From a checkpoint of a small CTC audio transcriber: activation gelu, width 512.
Rows from block 3 of a small CTC audio transcriber, named by matrix and row number. Rows with one number belong to one neuron. Each number is 128 + 24 x the weight over its row's rms, rounded and kept within 0 to 255. All counts start at 0. After the name is the row's rms in percent of the matrix's.
After each neuron's rows are labels from the 100 clips, of 14976, where the neuron reaches its highest value: "lies over" is the class under the peak; "responds to" is what is common among them. Only what is clearly more common there than usual is listed. The data: phrases spoken by 400 fixed synthetic voices.
# fc1: MLP up (model.blocks.3.mlp.fc1.weight, 1536x512), inputs 57-113
# fc2: MLP down (model.blocks.3.mlp.fc2.weight, 512x1536, transposed), outputs 57-113

fc1.506 096 [102 175 116 116  91 151 166 113 141  98 138 161 108 114 122  80 132  93 111 153  89 100 144  85 167 147 164  95 133 109 118 128 121 127 152 145 144 128 150 111 134 160 131 141 120 127 142 142 132 164 145 117 154 163 100  77 129]
fc2.506 086 [129 120 131 105 166 137 119 117 144 125 121 115 156 169 166 185 125 122 146 124  92 100 121 135 136 150 134 113 136 103 163 124 131 128  98  90 122 189 146 131 101 116 156 116 131 128  93  64 121 148 113 158  89 122 155 155 168]
lies over: /t/
responds to: /d/; /n/; /eɪ/; /p/

fc1.472 105 [121 135 120  99 158 151 125 131 159 106  90 181 137 145 125 136  80  94 139  91 141 132 132 103 125 117 114 135 151 115 117 137 127 122 159 125 126 118 152 117 123 115 100 169 170 147 109 117  79 102 155 131 138 159 137 125 146]
fc2.472 110 [ 95  98 147 137 123 134 100 112 148  75 188 122 121  88 141 122 134 167  83 134 118 119 155 132 153 118 123 124 140  91 124 140 121 105 124 117 149 102 156 103 147  99 111  79 116 141 160 108 102 171 149 128 123 140 140 111 145]
lies over: /n/; /ɪ/
responds to: /n/; /ɪ/; /ɔ/; /dʒ/

fc1.205 110 [100  74 127 128 123 160  91 105 145 134 134 136 129 135 142 151 148 153 124 109 131 114  86 109  87 141 154 152 145 114 121 101 112 106 112 127 119 126 120 101 154 146 143 171 140 121 132 165 146 136 121 131  95 133 132 177 150]
fc2.205 112 [ 78  98 151 100  99 107 113 122 160 151 137 104 194 154 172 134 124  79 109 106 137 160 126 113 154 157 107 136 121 138 127 146 137 152 113 110  80 137 157 136 136 128 122 141 149 162 148 106 149 101 141 154 140 185 113 137 130]
lies over: /n/; /aɪ/
responds to: /aɪ/; /i/; /ʃ/; text has "shiny"

fc1.190 094 [120 104 124 143  97 143 146 105 151 130  89 130 147 170 147 130  93 129 135 129 124 171 146  99 164 152  88 111 102 148 138 142 115 119 121 132 124 148 154  98  98 145 159 125 113 101 107 151  92 142 120 116 150 163 197 172 187]
fc2.190 101 [ 92 105 144  97 164  96 144 160 172 133 153 135 162 102 140 104  96 113 136 177 143 129 168 132 163 180 122 127  90 129 120 103 141 148 118 107 124 119 135 120 146 169 132 114 132 133 131  99 130 137 100 126 128 132 158 111 152]
lies over: /n/; /ʌ/
responds to: /dʒ/; /ʌ/; /tʃ/; text has "change"

fc1.265 111 [147 140 128 133 139 149 142 164 120 147 113 149 115 150 143 148  87 115 136 116 112 135 145 104 158 122 165 101 102 134 109 122 130 138 111 135 125 140 100 152 163 154 112 149 151 126 131 153 125 122 120 173  94 176 148 107 127]
fc2.265 106 [165 138 154 151 119 131  87 108 138  93 183  74 132 104 129 131 104  93 122 191  75 141 101 131 186 114 139 106 112 154 146 175 146  90 134  73 144 148 131 133 119 113 143 150 150 145 105 128 181 103 138  99 148 155 133 156 163]
lies over: /n/
responds to: fast speaker

fc1.22 093 [122 136 101 127 123 168 136 136  73 100 136 134 148 134 143 159 177 162 133 131 118 123 107 139 149 106 141 111 126 127 116 120  87 113  84  75 132 113 151 137 134  87  72 105 147 128 105 109 117 118 123 128 136 154 124 164 112]
fc2.22 101 [132 133 126 153 138  94 126 139 118  99 146 128 105 125 158  91 138 151 148 169 127 169 151 117 150  76 128 114 100 126 157 133 181 123 130 148 130 151 126 114 131 118 140 128 152 112  76 117 101 111  97 139 108 148 127  95  72]
lies over: /n/
responds to: /n/; /p/; /d/; /ɪ/

fc1.140 082 [138 132 119 112  96 170 120 178 140 113 135 133 112 140  91 168 119 112  97 134 139 174  64 112 120 123 118 108 140 161  99 128 104 104 111 125 128 133 124 193 118 105 134  97 174 126 135 112 177 140 150 152 130 137 122  95 115]
fc2.140 080 [141 131 148 118 112 128 145 148 121 119 132 134 182 134 142 140 100 135 131 162 136  85 140 143 162 152 144 122 133  94 132 106 144  83  46 134 125 116 170 118 115 146 125 155 140 136 139 102  98 179 118 109 110 160 124 157 113]
lies over: /n/; /oʊ/
responds to: /d/; /oʊ/; /w/; text has "window"

fc1.491 080 [117 155 110 146 120 129 138 150 119  95 120 131 150 144  97 123 109 101 151 131 108 122 156 162 122  97 108 143 159  89 159 110 134 104 131 109 121  99 110 116 154 134 149  87 129 128 132 126  94 134 109 140 157 110 147  86 124]
fc2.491 081 [166 109 123 166 149 142 129 136 102 138 115 116 162 114  72 153  98 121 111 123 152 153 105 174 108 101 101 112 123 128 176 155  95 133 142 109 154 107 106 137 115 108 109 102 116  97 127 132 107 158 172 121 132 102 111 137 163]
lies over: /t/
responds to: /l/; /ɝ/; /ɛ/; text has "letter"

fc1.171 103 [128 100 145 161  96 111 131 128 131 125 135 122 106 126 177 118 147 143 143  84 161 110  98  98 144  83 117 117 123 127 144  74 138 118 140 102 118 127 109 138  89 149 103 167 145 116 122 133 138  93  96 127 114 140 135 177 102]
fc2.171 089 [117 101  79 122 116 131 145 138 144 169  83 122 123 152 139 151 113 117 127 111 106 171 123 123  96 155 137 161 137  80 136 143 136 176 125 115 102 121 131 143 113 154 127 139 108 116 135 124  88 148 153 130 108  89  84 115  82]
lies over: /n/
responds to: /ə/; /g/; text has "again"